From a checkpoint of a small autoregressive pixel model.
Model: 16-pixel images, width 320, layers 6, norm layernorm_no_bias, activation swiglu.
Training: soap at rate 0.0014, 13300 steps.
Data: trained on drawn human figures in many poses, 4.4 epochs.
Rows from block 2 of a small autoregressive pixel model, named by matrix and row number. Rows with one number belong to one neuron. Each number is 128 + 24 x the weight over its row's rms, rounded and kept within 0 to 255. All counts start at 0.
Before each neuron's rows are labels from the 100 images, of 14976, where the neuron reaches its largest size: "responds to" is what is common among them. Only what is clearly more common there than usual is listed. The data: drawn human figures in many poses.
# gate: MLP gate (model.blocks.2.mlp.gate.weight, 1280x320), inputs 160-239
# fc1: MLP up (model.blocks.2.mlp.fc1.weight, 1280x320), inputs 160-239
# fc2: MLP down (model.blocks.2.mlp.fc2.weight, 320x1280, transposed), outputs 160-239

responds to: green top; kicking; green trousers
gate.430 [141 121  94 152 128 110 126 143 105 129 127  94 152 146 156 156 137 126 139  99 134 138 160  93 158 133  95 163 140  89 130 163 105 121 107 150 129 128  96 122 122 118 114 142 163 153 165 105 149 113  94 144 131 102 153 136 137  99 101 138 120 129 132 130 130 102 109 165 134 139  53 115 156 143  93 120 116 123 134  91]
fc1.430 [107  89  91 129 121 118  96 141 125  99 154 145 121 108 124 141 145 125 117 100 141 140 101 118 132 164 172 136 127 149 114 156 112 130 153 147  90 164 106  96 114  99 122  94 120 126 149 110 145 137 120 107 122 163 136 123 132 127 143 182 126 121  79 128 143 125 153 149 124 172 115 131 150 115  98  98 126 128 136 109]
fc2.430 [137 139 131 144 121 129 146  91 116 135 122 112 123 143 138 162  95 149 138 140 116 117 120  81 124 117 120 143 138 112 106 130 136 128 116 123 177  74 101 138 120 178 124 110 118 138 133 144 128 104 140 160 133 107 149 148 156 122 102 144 151 106 150 133 152  92  94 129 167 142 136  76 129 119  85 164 117 100 164 123]

responds to: handstand
gate.508 [121  93 153 122 147 121 103 168 122 164 109 161 104 134  98  80 112 153 189 102 125 140 117 134 112 151 135 106  75 103 113 135 114  91 111 103 141 116 120 117 121 137 147  87  86  88 107 100 126 130 132 136 102 173 143 129 111 144 119 134  96  81 102  98 134 113 124 150 135 153 112 149 140 134  96 145 130 108 166 118]
fc1.508 [157 118 156  83 131 134 119 118 153 132 117 147 143 124  89 161 150 132 121 134 158 111 111 151 118 140 123 100 115 143 121 128  85 113 130 145 160 150 141  86 149 160 132 123 139 124 125 159 138 137 148 112 121 133  82 178 115 104 131 123 132 136 105 110 153 114 129 101 150 139 132 114 112 129 117  88 168 107  85 128]
fc2.508 [ 76 106 114 156 137 168 113 122  57 129  94 115 102 114 105 108  91 153 136 140 129  91 125 109 107 155 154 112 132 105 104 122  87 149 101 167 127 128 105 104  99  96 157 134 158 145 132 132  96 120 168 126 144 162 121 125 100  91 133  99 144 127 105 120 143 112 131 121 107 134  87  83 148  94 122  97 156 124 112 128]

responds to: handstand
gate.614 [117 187  92 131 186 190 106 110 167 146 141 114 143 160 118 121 142 150 115 145 132 144 165 119 136  84 133 110 135  97 118 146 142 107 107 116 115 122 107  91 149  98 138 105 141 124 130 134 144 122 142 116 139 149 118 117 105 137 134 144 130 154 137 137 138 133  91 110  97 115 129 153 139  97 113 137  98 109 157 127]
fc1.614 [108 150 136 130 113 164 124  84 118 151 143 131  80  55 107 131  94 136 158 106 138 109 143 122  83 121  97 139 123 118 112 131 145 125 161 143 169 136  75 169 104 144 144 173 122 141 106 125 137 120 136 189  99 144 170 181 127 125 134 137 148 110 136  90 166  92 175 114 134 130 148 144 156 147 164 124 108 134 152 123]
fc2.614 [106 146 135 112 166 142 128 110 118 139  98 109 104  75 101 109  89 144 106 133  97 123 125 136 123 127 105 121 109 104 130 103  98 132 155 126 126 123 128 123 121 110 178 112 161  90 131 125 139  84 141  98 144 180 134 183 170  93 146 120 115 123 160 139 139 107 144 136 142 179 175 109 140 155 101 124 130  99 163 137]

responds to: sitting
gate.387 [128 146  91 155  87 140 131 160 122 123 126 183 170 173 136 142 103 135  92  99 112 139 123 164  76 113 147 144 144 138 125 116 102 152 134 118 114  56 125 103 106 107 104 130 112  95 129 119 122 155 152  93  94 123  95  94 171  93 123 108 149 114  95 112 111 122 141 136 160 140 143 115 138 152 116 140 164 177 141 110]
fc1.387 [130 111 126 126 142 116 147 106 129 148 101 134 132  87 118 158 120 127 163 165 143 136 108 136 176 100  86 186 134 115 101  68 106 136 133  76  93 144 163 113 150 154 140  83 119 130 122 110 154  95 131 133 177 132 125 169 103 129  99 134 106  91 131 111 107 148 112 123 103 115 107 176 131 117 100 131 131 120 101  78]
fc2.387 [128 108 117 155 150 162 184 131 161 167 111 131 156  92 127 117 136 148 108 123 114 147  90 128  86 153 113 110 117 158  89 144 140 127  90 176 131 101 131  98 111 109 157 107 107 134 143 121 131 138 110 140 132 175 145 137 131 100 130 102  95 128 117 158 122 114 121 126 183  84 145 116 162 151 106 117 103 125 136 193]

responds to: sitting
gate.259 [ 91 145 124 134 117 130 105  86 172 136 122 124 157 136  98 123 114  97 113 136 146 122 143 126 101  96 155 113 114  87 120 113 126 160  75 116 136  88 104 114 121 127 124  78  97 111 143 107 164 150  93 144 148  97 134 149 133 137  87 131 103 101 171 132 125 117 117 142 147 135 159 125 171 124 159 123 102 134  92 120]
fc1.259 [123 161 114  97 103 102 153 123 132  96 150 108 154 145 139 125 103 133 168 194  78 106 126 141 135 155  79  93 169 141 134 159  91 156 134 144 130 114 142 142  79 157 142 155 112 151 129 152 172 135 115 102  85 125 117 138 144  56 136 123 131 131 138 128 135 170 130 107  98 150 154 139 126 114 137 126 134 141  91 127]
fc2.259 [127 135 142 170 165 117 113  97 126 142 103 118 145 141 108 151 196 145 135  96 137 139 143 129 146 116 140 129 102 144  82 132 118 137 146 153 133 135 139  97 120 135 108 113 127 129 121 138 127 166 126 157 116 147  95 117 139  86 144  97 113 168  96 155 112 123 152 125  95 101 120 195 103 141 110 114  79  73 140 124]

responds to: sitting
gate.591 [152 160 122  68 164 159 128 121 153 118  83 116 111 143 127 130 103 150 124 164 103  98 171 116  90 176 154 140 163  98 137 135 150  98 102 130 145  82 110 136 107 109  85 146 113 114 173 126  51 127 107 143 181 150 165 129 132 121 139 160  65 128 118  90 129 112 121 138  83 173 166  60 116 139 135  96 111 135 171 122]
fc1.591 [ 94 123 138 167  91 134 181 122  96 132 106 125  91 135 116 168 107  98 144  77 152 156 113 141  98 142  73  97 127 125 156  97 106 158 150 146 107 155  79 146 121 115 119 142 121  94 104 112 133 140  86 135  61 141  76 118 127 115 156 139 106 112  99 116 129 159 119 129 143  83 138 152 119 140 133 155 138 103 145 129]
fc2.591 [166 107 152 113  98 141 160 126 121 104 140 118 141 201  87 157  96 148 183 109 104 106 178 116 144 132 110 142  90 110 102 171 108 132 146 103 131 102 145 137 127 107 149 158  99 182 116 121 117 135 131 175  69 100 140 104 156 173  76 158 123 140 115 128 144 112  90 114 150 123 194 107  97 172 123 156 128 112  75 128]

responds to: lunging; arms up
gate.536 [146 148 129 109 109 132 158 128 126 126 146  72 116 151  84 154  82 151 157 204 146 127 144 108 119 145 155 151 156 175 112 110 120 105 151 123 137 155 104 123 103 141 172 166 118 119 105 120 104 137 134 106  75 102 109 147 144 131 174 156 126 131 142 144 131 122 176 103  98 104  95 127 139 142  86 152 127 142 129 119]
fc1.536 [121 151 128 150 168 131 107 144  87 139 145 120 132 142 180 155 124 155  88 112  99 117 157 160 110 127 157  93  66 130 154 166  95 101 160 117 165 174 112 112 149 177 158  77 134 115 137 156 125 122  59 115  92 124 129 112 124 153 117  75 159 176 123 129 110 124  93 135 118 118  87 165 105 113 140  99 129 108 121 148]
fc2.536 [124 141 129 130 103 109 135 111 129 108 136 114 132 158 100  92 134 150 135  87 141  91 141 116 143 119 133 112 138  89 130 152 167 126 155 172 123  78 137 115 146 122 116 118 129 110 104 130 148 109 123  81 133  90 150 102 172 111 109 134 178 111 142 145 112 126 127 143 147 102 139 144 133 101 146 115 132 101 106  80]

responds to: sitting
gate.2 [116 174 143 199 179  87 155 146 116 160  79 139 129 109  80 135 125 126 118 119 139 112 152 131 152 123 211 172 134  94  81 113 187 178 128 133 128 134 135 109 136 156 133 128 117 143 123 128 131 109 109 129 118 129 142 120 147 182 116  85 144 110 122 122 109 126 124 129  73 110 144 110 116 111 130 172 135 146 147 211]
fc1.2 [145  87 172 136 154 121 149 152  92 122 119  94 168 120 104 142 139 113 144 136 130  61 154 140 117 152 104 126 131 111 100  90 108 133 109 110 148 110 122 129 127 182 151 123  91 102 112 139 115 137  94 155 125 145  97  85 152 146 133  63 137 141 124 116 164 141 116 163 132  87 150 116 106 117  96 141 100 132 122 141]
fc2.2 [153 162 123 125 136 140 167 101 166 126 121 116 109 106 147  99 109 179  98  95 102 128 105 146 147 113 103 129 119 129 117 134 145 154  72 149 129 148 124 124 108 122 112 152 126 144  94 145  88 159 148  88 132 120 169 119 119 160 158 133 121  97 145 100 129 166 123 175  90 123 141 151 121 143 112 138 136 185 144 140]

responds to: blue top
gate.253 [118 138 150 110 158  60 119 106 123 132  83 149  88 132 164 119 126  87 138 110  88 149 107 135 111 107 102 146 166 100 150  96 103 148  80  73  91  97 157 133 113  97 132 168 181 165 132 116 133 102 155 169 120 106 121  96 121 144  96 105 135 141 155 116 119 164 116 100  95 132 160 132 102 140 109 101 129 154 134 124]
fc1.253 [158 133 145 116 124 139 149 110 128 114 149 109 162 157 119 132  92 142 118  87 145 115  73 137 145 159 175 127 126 113  98 182 117 107  79 130 126 146 186 118 137 133 129 132 131  87  85 151 137 137 137 157 132 110 136 120 128 125  93  98 121 136 107 130 123  89 137 137 149 140 111 133 176 132 126 102 111 139 113 110]
fc2.253 [130 164 117 130  73  68 110 136  71 182 182 106 115  93 118 115 104 157 127 128 143 105 142 132 165 118 126 122 155 118 144 147 160 142 123 103 110  99 119 119 141  88 166 130 138 134 134  96 114  84 115 163 120 106 157 171 141 151 125 107 161 162 147 125 162 109 108 104 146 150 163 114 149 139 128  52 138 103 146 127]

responds to: blue top
gate.313 [ 88 130 144 131 120 128 105 131 117 104 147  92 101 105 110 134 111 118 102 124 136 137 188 171 135 154 135 115 110 199 149 105 102 162 160 149 139 147 107 127 114 130 130 105 156 103 135 135 181 147 119 110 163 115 125 111 187  81 147 115 150  78 155 155 113 139 128 163 107 162 152 101 151  97 122 131 137 163 142 125]
fc1.313 [138 120 151 102 163 114 114 136 119 139 146 121 163 117 110  58 101 134 177  98 104 103 118 101 191 122 149 137 134 147 139 126 124 161 167 162 128 148 121 175 136 115 134 107 132 136 141 115 144 176  72 144  94 132 134 162 175  95 169 140 130  82 141 135 149 112 144 132 151 166 141  82 114 149 124 132 128 137 127 125]
fc2.313 [148 172 111 129 148 153 150 162 172 145 149 127 146  98 128  83 107 142 102  81  98 133  79 139 146 102 158 140 120 124 107 108  88 156 105 187 142 124  93 173 142 119 111 130 104 134 145 129 129 136  97 155 136 118 101 123 124  93 148 102 137 101 144 116 134 130 134 145 149 167  60 132  56 149 151 129 144 120 106 137]

responds to: lunging; white trousers
gate.95 [158 151 126 120 143 143 105 121 112 101  92 132 104 133 110 152  80 122 100 178 111 150 146 158 146 161 122 113 146  97 106 152 132 130 178 139 116  95 118 151 140  76 152 141 120 117 108 120  88 115 105 139 146 127 145 136 137 121 159 139 173 137 106 154 135 161  72  86 131 146 136 152 132 152 155 141  96 127 118 122]
fc1.95 [117 162 105 112 140 135 118 104 109 122 108 159 106 167 116  77 137 147 140 172 145  79 136 113 104 150 139 122 117 108 159 154  95 156 116 126 119 134 126 146 116 124 173 128 120 155 118 116 137 177  70  80 121 138 145 142 118 143 151 113 151 132 159 133 156 179  73 119 163 116 151 139 157 119 126 121 120 158 154 163]
fc2.95 [123 150 150 134  87 139 169 151  91  85 193 113 128 134 112 106  89 143 171  97 121 118 131 148 169 129  88 127 102 108 131 118  96 117 103 106 142 106 152 152 118 120 136 112 118 167 160 168 120  93 134 108 106 147 127 111 101 118 144 140  80 157 162 102 198 118 115 125 127 133 107  97 136 113 117 140 131 140 162 106]

responds to: handstand
gate.523 [111 165 103 106  90 108 145 107 130 137 132 122 155 115 175  94  98 108 150 106 133 122 124 133  90 119 136  89 136 125 133 128 175 166 125 109 128 115 128 112 156 119 130 128 156 158 159  82 100 107 100 162 113 116 107 166  98 148 141 124 163 166 112 137 150 126 151 100 133 132 125 134 101  94 134 142 116  55 139 139]
fc1.523 [146 161 136  94 126 112 116 123 152 115 122 148 145 150 164 139 151 132 135 155 159 141 146 122 170 110  98 144  98 126 134 136 119 143 134  64  76 120 159 124 163 119 124 138 125 124 140  95 169 122 134 139 105 178 119 172 133 190 167 149 110 154  89 127 166 151 127 133 150 129 116 127 119 133 102 175 102 129 124 143]
fc2.523 [134 134 166 133 146 120  85 128 104 119  91 127 102  96 114 141 129 110 126 156 112 155 156  69 156 119 123 144 172 117 120 141 116  95 139 128 125 163 161 132 103 141 140 166 130 135 156 122 188  85 109  73 144 118 147 108 145 121 214 154 131  78 140 108 132 122 158 164 119 116 154 142 105 141 129 131  86 123 128 126]

responds to: blue top; arms up; teal top
gate.569 [136 147  93 138 124 101 117  88 117  98  87  89 107 140 115 143 134  78 134 116 139 126 134 143  66 112 107 152 145  81 158 118 136 116 169 129 111 148 140 141 127 166 145 142 155 151 126 157 109 112 136 119 143 147 101 168 114 175 114 115 115 129 127 141 136 113 112 114  83 120 184 101 148 147 122 119 120 111 134 102]
fc1.569 [128 104 125 121 124 136 166 114 129 116 116 125 120 163  82 159 143 145  97  86 134 105 136  81 108 135 139  99 136 120 126 103 138 162 117  98 110 153 170 139  84 167 141 183 135 119 175 136  87 116 109 131 161 122 174 127  98 126 132 168 125  93 119 144 136 139 100 151 130 146 159 165 141 126  87  73 137 123 171 124]
fc2.569 [109 125 147 101 122  95 151 123 145 169 112 131 156 154 113 206 141 143 130 150 108 146 121 117 125 143 143 110 120 129  90 114 111  99 123 151 134 117 110 117 160 177 154 128 160 119 122 146 140 117 114 151 131 116 140 135 128 117 111 111 137  89 137 132 117 130 124 118 164 117 104 131  97 130 102 122 130 122 158  84]

responds to: lunging; running
gate.159 [139 126 114 128 152 148 103 120 127 114  96 130 128 126 134 149 112 113 112  93 153  77 152 133 143 123 156 182  99 120  92 122 122  78 119 111 149 112 145  96 119 163 124  93  86 103 153 143  86 162 170 105 141 147 170 107 118 134  96 148 108 155 146 151 157 129 111 119  94  87 148 108 132 147 138 152 126  79  82 100]
fc1.159 [135 103  72 100 108 112 141 135 102 120 139  86 124 125 157 131 106 136 106 128 125 123 158  90 143 127 118 119 102 147 115 129  99 139 115 115 153 122 101 119 158  97 113 107 166 130  81 145  80 134 113 104 143 112 113  91 152 107 156 145 122 141 132 108 169  95 131 128 171  63 111 159 146 167 155 122 128 137  99  93]
fc2.159 [115 139 125 161  93 145 124 121 123 151 161 140 110 103 140 103  91  81 145 112 155 120  99 112 133 108 122 123 142 155 131 129 139 147 170 101 183 120 155 105 134 159 129 113 103 129 139 102 137 124 117 179 130  95  84  90 116 131 165 126 117 120  81  99 147 125 180  99 140 138  50 134 115 134 147 124 127 132 150 108]

responds to: handstand; orange trousers
gate.70 [158 137 133 121 139 148 117 158 137  90 114 115 122 148 143 161 132 146 118  79 112 157 163 150 116 156 107 130 137 120 141 190 158 117 141 169 104 122 154 100 128 147 125 149  95 122 120 116 122 133 155 152 105 137 107 104 108 128 130 137 112 147  97 150  94 154 134 139 153  85  92  94 125 103 147 122 133 161 153 120]
fc1.70 [147 129 143 157 109 104 157 114 126 104 116  82 123 112  58  96 132 135 121 135 119  92 141 113 139 121 159 128 163 158 141 126 153 178 120 133 116  77 134 124 131 131 157 132  99 140 135  92 117 126 140 143 112 149  88 170 101 187 156 163 129 110  89 137 123 136  78  78 121 127 139 143 123 102 104 136 103 116 138 129]
fc2.70 [148 152 116 131  84 124 111 127 120 146 132 128 144 123 134  62 116 135 121 122 146 119 131  89 141 124 140 144 108 168  91 112  83 103 116 153 149 109 124  90 111 126 124 112 101 163 167 153 166 111 128 118 132 135 118 123 104 161 144 130 101 167 131  88 114 137 156 178 117 123 149 139 134 151  62 120 152 145 136 133]

responds to: arms out
gate.620 [100 136 127 165 142 111 159 139 113 101 121 124 161 114 147 113 160 144 127 108 109 163 133 152 122 118 137 143 126 140 111  54 123 117 148 130 146 123 111 159 186 167  73 147 108  91 100 129 138 164 119 139 133  85 122 136 124 159  82 113 122 140 122 145 107 113 101 117 144 108 128 125  92 134  92 133 125 125 131 123]
fc1.620 [145 146  86 117  96 112 107 113 117 139 165 136 126 104 111 102 140 139 119 131 127 139 159 178 135 121  77 180 138 153 120 103 119 141 117 174 108 149 110 152 147 163 103  81 134 181 143 120 146 141 114 143 107  83 117 107 108 177 104 126 108 140 137 142 122 151 113 113 103 157 134 126 137 108 147 121 162 133 138 127]
fc2.620 [131 144 130 140 118 133  86 140 122 119 134 126  87 142 145 111 130 108 118 181 157 113 117  68 136 122 142 123 139 128 114 164 127 122 120  96 124 105 154  91 116 110 117 149 131 166 158 136 149 167 120  95 133 153 171 126 133  89 163 139 146 139  97 103 121 173 162 118 150 141 158 134 114 130  91 131 109 148 105 142]

responds to: green top
gate.683 [137 140 117 100 133  91 138 143 119 113 114 125 123 110 142 137 105  96 168 107 127 114 115 132 122 116 145 155 120 113 175 143 131  86 131 129 153 110 111 194 114  92  99 146 170  82  99 177  75 125 130  92 122 128 140 134 148 160 118 169 158 125 119 145 126 135 130 134  96 170 137 101 109 159 117 102 125 109 113 135]
fc1.683 [106  94 107 108 121 128 128 142 101 150 121 129 113 126 136 136 144 145  77 139 168 145 148 118 142  99 138 105 117 119 112  94  95 104 112 121 101 121 151 132 166 169 107 114 121 127 121 122 113 126 115 137 133 165 107 159 130  96 125 140 152 197 119 153 113 144  97 157 103 155 161 186 125 128 129 109 133 104 176  95]
fc2.683 [106  90 146 177 125 170 141 116 150 143 159 151 116  85 110 111  96 110 126 132 116 126 122 103  99  80 161 137 131 103 135  93 116 137 129 104 128  94 147 179 161 120 111 132 118 114 140 132 114 108 106 104 154 139  71 149 109 124 111 125  97 116 137 109 120 101 139 171 134 162 101 146 146 142 132 128 132  78 140 128]

responds to: blue top; teal top; arms out
gate.655 [ 98 188 146  73 146 143 151 127 107 108 113 104 124 112 169 137 115 146  84 120 178 117 130  98 150 123 125 111 164 159 118 102 102 132 129 142 131 114 109 165 119 159 157 157 150 121  99 102 133 178  93 144 123 110 102 123 130 132  97 118 151 134 132 104  78 103 149  95 114 135  88 133  83 140 113  72 150 141 118 130]
fc1.655 [ 78  98  90 118 129 136 100 106  74 153  96 125 130 133 191  99 177 107 135 103 161 109 140 107 141 117 163 157 119 178 124 133  90 130 145 123 125 138 126 128 110 149 106 147 158 104 133 163 138  85 110 106 103  80 116 152 141  77  97  91 131  82 152 120 133 153 185 116 137 125 145 131 116 127  90 134 144  98 120 118]
fc2.655 [ 95 128  99 106 183 119 122 130 115 148 120 142 154 126 136 145 121 113 125 137 150 155 157  88 160 152 167  94  99 132 120 142 142 144 149 145 147 143 111 143 126 133  98  96 134 158 143 160 118 116  91 112 125  80  88  74 109 131 114 141  84 107  92  96 131 123 127 139 136 122 102 139 144 134 116 140  91 166 163 138]

responds to: sitting
gate.61 [143 118 143 105 139 125 103 134 160 121 114 122 149 112 169 154 167  97 100  96 116 162 110 123 135 125 131 113 122 132  77 155 154 145 114 130 128 145 133 143 142 110 106  94 125 155 128 101 126 125 126 122 113 141 115 120 110 141  88  91 129 148 159 119 113  77  98 118 123 135 137 136  99 156 131 128  69 116 108  90]
fc1.61 [135 104 121 159 136 113 130 120 103 108 179 121 146 119 125 136 127 128 135 119 144 163 154 145 126  61 114 144  93  93 129 132 112  99 158 160 108 136 181 125 139 135 119 112 114 139 168 122 152 131 143 155 120  84 115 162  87 134 119 103 115 108 135 174 160 118  96 114 116 121 136 112 131 146 130 124 110 132 175 134]
fc2.61 [ 99  96 130 134 116 108  81 110 154 130 117 110 141 110 127 152 131 133 145 115  96 122 114 181 156 135 119 111 128 132 100 111 108  90  91 102 124 110 109 151 134 112 121 118 107 105 168 117 153 168 157 157 134 160 169 101 128 110 106  95 104  76 134 138 112 100 188 122 113  91 156 131 146 103 156 146 147 135 137 166]

responds to: blue top; blue trousers
gate.17 [114 148 116  95 163  79 129 105 145 105 141 154  84 134 151 171 180 116 139 107  69  75 132 177 170 111  82 130 106 139 170 120 142 158  85 110 118 157 141  96 182 148 170 160 173  80 128  99 129 121 103 114 117 139  84  86 145 108 126 106 106 148 179 122 107 148 107 153  79 123 113 139  98 114 121 116 157 164 135 144]
fc1.17 [ 94  89 138 100 126 122  83  91 148 128 130 129  89 166 118 160 119 147 122 161 144 155 158 134 104 115 121 130 134 128 136 112 115 137 107 141 145 112 163 106  96 122 127  98 136 121 102 103 134 111 141 125 128 114 158 137 106  85 116 125 116 145 144 144 107 128 112 144  91 122 141 126 126 134 140 107 146 183 116 123]
fc2.17 [121 136 133  94 122 113 101 144 146 106 146 140  85 153 137 139 115 149 171 159 124 121 130 173 122 136 155 102 108 174 143 146 141 130 144 140 150 100 123 139 133 139  92 125 134 103 145 161 134 119 128 151 113  94 135 136 113 102 123  86  80 169  70 130 177 132 132  99 145 106 188 156 134 161 138 136 127 113 166 170]

responds to: lunging
gate.335 [125 133 154  83 138 153 112 136 102 108  72 126 119 148 126 159 149 110 106 145 118 114 125  80 117 177 147 150 134 139  84 127 105 111 141 143 118 105 137 127  91 145 125 137  85 149  79 152 157 123 108 172 130 131 169 150  81  93 148 120 132 121 142  94 115 103 139  73 115 119 153 142 170 174 154 123 140 162 136 141]
fc1.335 [129 140 125 134  98 107 161 128 108  87 100 107 153 122  73 117 137  77 102 134 119 110 112 119 136 120 114 127 110 147 124 121  91 144 108 134 125 161 142 139 108 103 135 156  73 151  80 166 144  93 105 135 132 108 105 135 119  79 112 177 135  99 121 133  88 117 130 153 143 120 131  95 165 137 107 100 145 114 142 145]
fc2.335 [155 127 122 137 139 107 136 148 142 126 145 110 155 139 158 108 158 105 116 119 158  98 119 134 108 118 107 130  91 149 150 169 137 116 147 180 135 131 130 140 197 160 109  94 130 108 139 147 131 146 134 129 145 145 100 114 131 111  95 144 118 107 143 135 127  96  75 110 118 115  63 180  95 106 131 117 106 120  41 140]

responds to: handstand; white top
gate.629 [150 137 114 121 106 146  88 128 152 125  99 106 130 156 149 110 112 149 134  87  93 105 161 132 154 129 143  93 132 125 142 148 108 149 140 162 153 134 106 186 114 104  93 120 158 134 144 147 140 120  79 139 131 105 166 140  95 125 152 173 119 155 160 135  99 144 148  97 136 154 166 108 162  55 158 107  80 176 110 133]
fc1.629 [143  96 175 136 104 139 138 126 147 142 103 127 111 116 111 110  88 119 115 135 127 166  47 105 113 110 146 130 137 121 118 176 114 137 142 136 101 181 153 126 157 145 149 135 116 150 138 128 146 113 102 148 141 115 115 147 122 122 137 136 114 115 101 124 187 169 122 108 119 102 134  86 134 129 115 166 151 136 159 111]
fc2.629 [138 147 128 143 109 108 118 114 151  77 137 130 144 162 182 103 142 128 113 156 109 118 114  87 161 112 120 130 149 140 115 115 123 135 155 111 121 135  90 123 123 125 100 123 130 142 148 127 156 109 130 181 128 102 158 127  82 102 118 123 110 151 105 113 120 115 183 143 177  90 169  67 162 153 131 143 119 142 139 125]

responds to: sitting; blue trousers
gate.257 [117 135 107 163 104 161 137 157  91 100 145  91 127 108 138 136 148  96 107  98 163 131 128  87 103  99  97 144  78 133 111 116 152  96 143 151  95  91 103 116 128 150 145  88 167 111 118 150 122 136 116 172 133 126 108 115 134 138 125 142 113  91 137 138 147 121 131 112 141 131 154 121 123 136 151 131 134  67 145  99]
fc1.257 [119 116  99 152 119 107 114 145  80 128 130 145 122 169 135 127 154 135 108 153 107  95 157 125 143 109 128 181 152 121 132 141 114  90 135 158 109 153 115 109 147 101 143 102 131 114 115 107 117 108 114 160 123 167 153 129 154  77 125 116 156 140 114 141 128 149 112 145 146 143 139 128 132 148  93 178 114 110 131 146]
fc2.257 [139 111  97 106 144 129 123 138 130 127 136 147 113 129 150 147 115 135 126 169  82 101 154 157 184 130 162 129 107 126 122 112 125 144 102 118 134 172 139 168 112 155 126 147 131 136 111 162 135 118 116 151 110 100 187 114 132 131 127 149  97 114 122 174  98 130 162 157 119 122 155 138 119 139 122 127 177 162 128 146]

responds to: arms out; pink top; white top
gate.189 [123 130 122 135 112  80 123 144  80 100 154 166 112 152 146 156 135 103 149 125 156 130 152 117 152 153 146 139 148 131 148 123 114 116 120 178 127 163  92 131 119 100 160 142 129 132 110 102  92 143 145 164 149 133 106 121 100 159 115 130 103 156 119 123 144 141 177  88 136 106 148  95 130 162  91 131 110 136 133 131]
fc1.189 [153 140 119 112 125 124 112  94 138 151 156 149 151 109  91 111 168 113 110 106 104 136 153 103 142  99 155 135 149 128 137  96 127 112 114 132 120 163 165 105 133 138 130 169 134 135 126  80 133 157 126 157 160  75 128 122 162 129  88 106 180 155 112 120 133 147 138 168 127  99 126  81 157 134  84 108 122  89 130 140]
fc2.189 [125 187 114 151 112 168 188 155 185 121 111 147 116 115  79 150 104 142 179 121 133 136 108 120 152 129 154 137 122 118 160 127 162 164 126 138 124 148 158 138 139 114 157 139 101 123 157  77 110  80 152  90 162 117  64 101 120 144 140 118 158 137 125 130 142 100  93 119 132 124 110 124 142 110  83 134 121 143 154 104]

responds to: handstand
gate.97 [123 177  77 135 164 156 101 139 104 120 142 110 149 142 153  88 118 163 197 139 129 124 126 148 121 130  82 139 125 104 148 136 112 105 131 161 166 153 140 140 122 159 158 119 144  96 107 121 107 142 110 151  99 145  99  99 153 130 142  70 126 108 110  61 101  87  76 165 140 128  99 142 147 142 100 110 106 124 143 136]
fc1.97 [106 153 124 136 113 113 105  97 128 114 145 113  81 111  90 102 157  89  97 113 164 105 138 104 128 142  66  94 161 137 105 104 141 109 146 136 134 112  86  96 116 109 119 102 106 167 137 150 154 121 159 143 121 207 126 115 126 100 145 131 147 122 153 152 155 101 109 137 157  93 142 132 134 104 139  98 132 123 152 133]
fc2.97 [147 134 129 119 173 146 128 133  97 114 119 114  99 144 136 145  97 101 126 118 120 132 109 120 119 105  88 130 138 122 127 110  95 119 180 102 110 109 164 132 105 149 121 158 117  96  86 140 113 140 144  83 126 155 121  89 145 140  84 114 121 124 177 137 140 101 146 152 106 126 150 117 123 130 147 117 126 132 127 169]

responds to: lunging; arms up
gate.290 [125 134 117 116 126 142 134  89 128 108 104  86 118 125 107 159 139 113 179 191 147 117 119 113 131 126 145 158 137 166  92 106 159 108 129 112 124  76  98 103 119 122 147 147 119 131 120 120 102 108 141 147 122 159 108 125 142 121 185 134  92 117 169  87 116 137 157 124 105 138 136 110 125 133 121 179 113 155 130 153]
fc1.290 [181 128 124 104  96 138  99 125 136 132  85  73 108 133 119 161 151  99 141 147 152 196 121 128 156 138 119 124 184 147 121 143 128 119 132 121 112 140 109 106 119  82 134 128  77 117 130 127 105 118 152 168 128 146 154 150 144 105 155 159  89  77 171  96 108 169 153 132 120 113 156 110 121 112 124 134 129 151 147 104]
fc2.290 [175 112  85 135 146 140  85 181  84 135 131 155 106  82 142 166 128 102 131 161  80 167 140 112 134 145 151  88 145 149 132 104  99  99 124 119 115 163 130 164 130 120 148 147 110 124 162 137 149 120 108 107 132 162 124 105 165 120 165 123 123 117 150  83 129 137 106 104 133 122 100  91 115 130 123 130 124 119 113 170]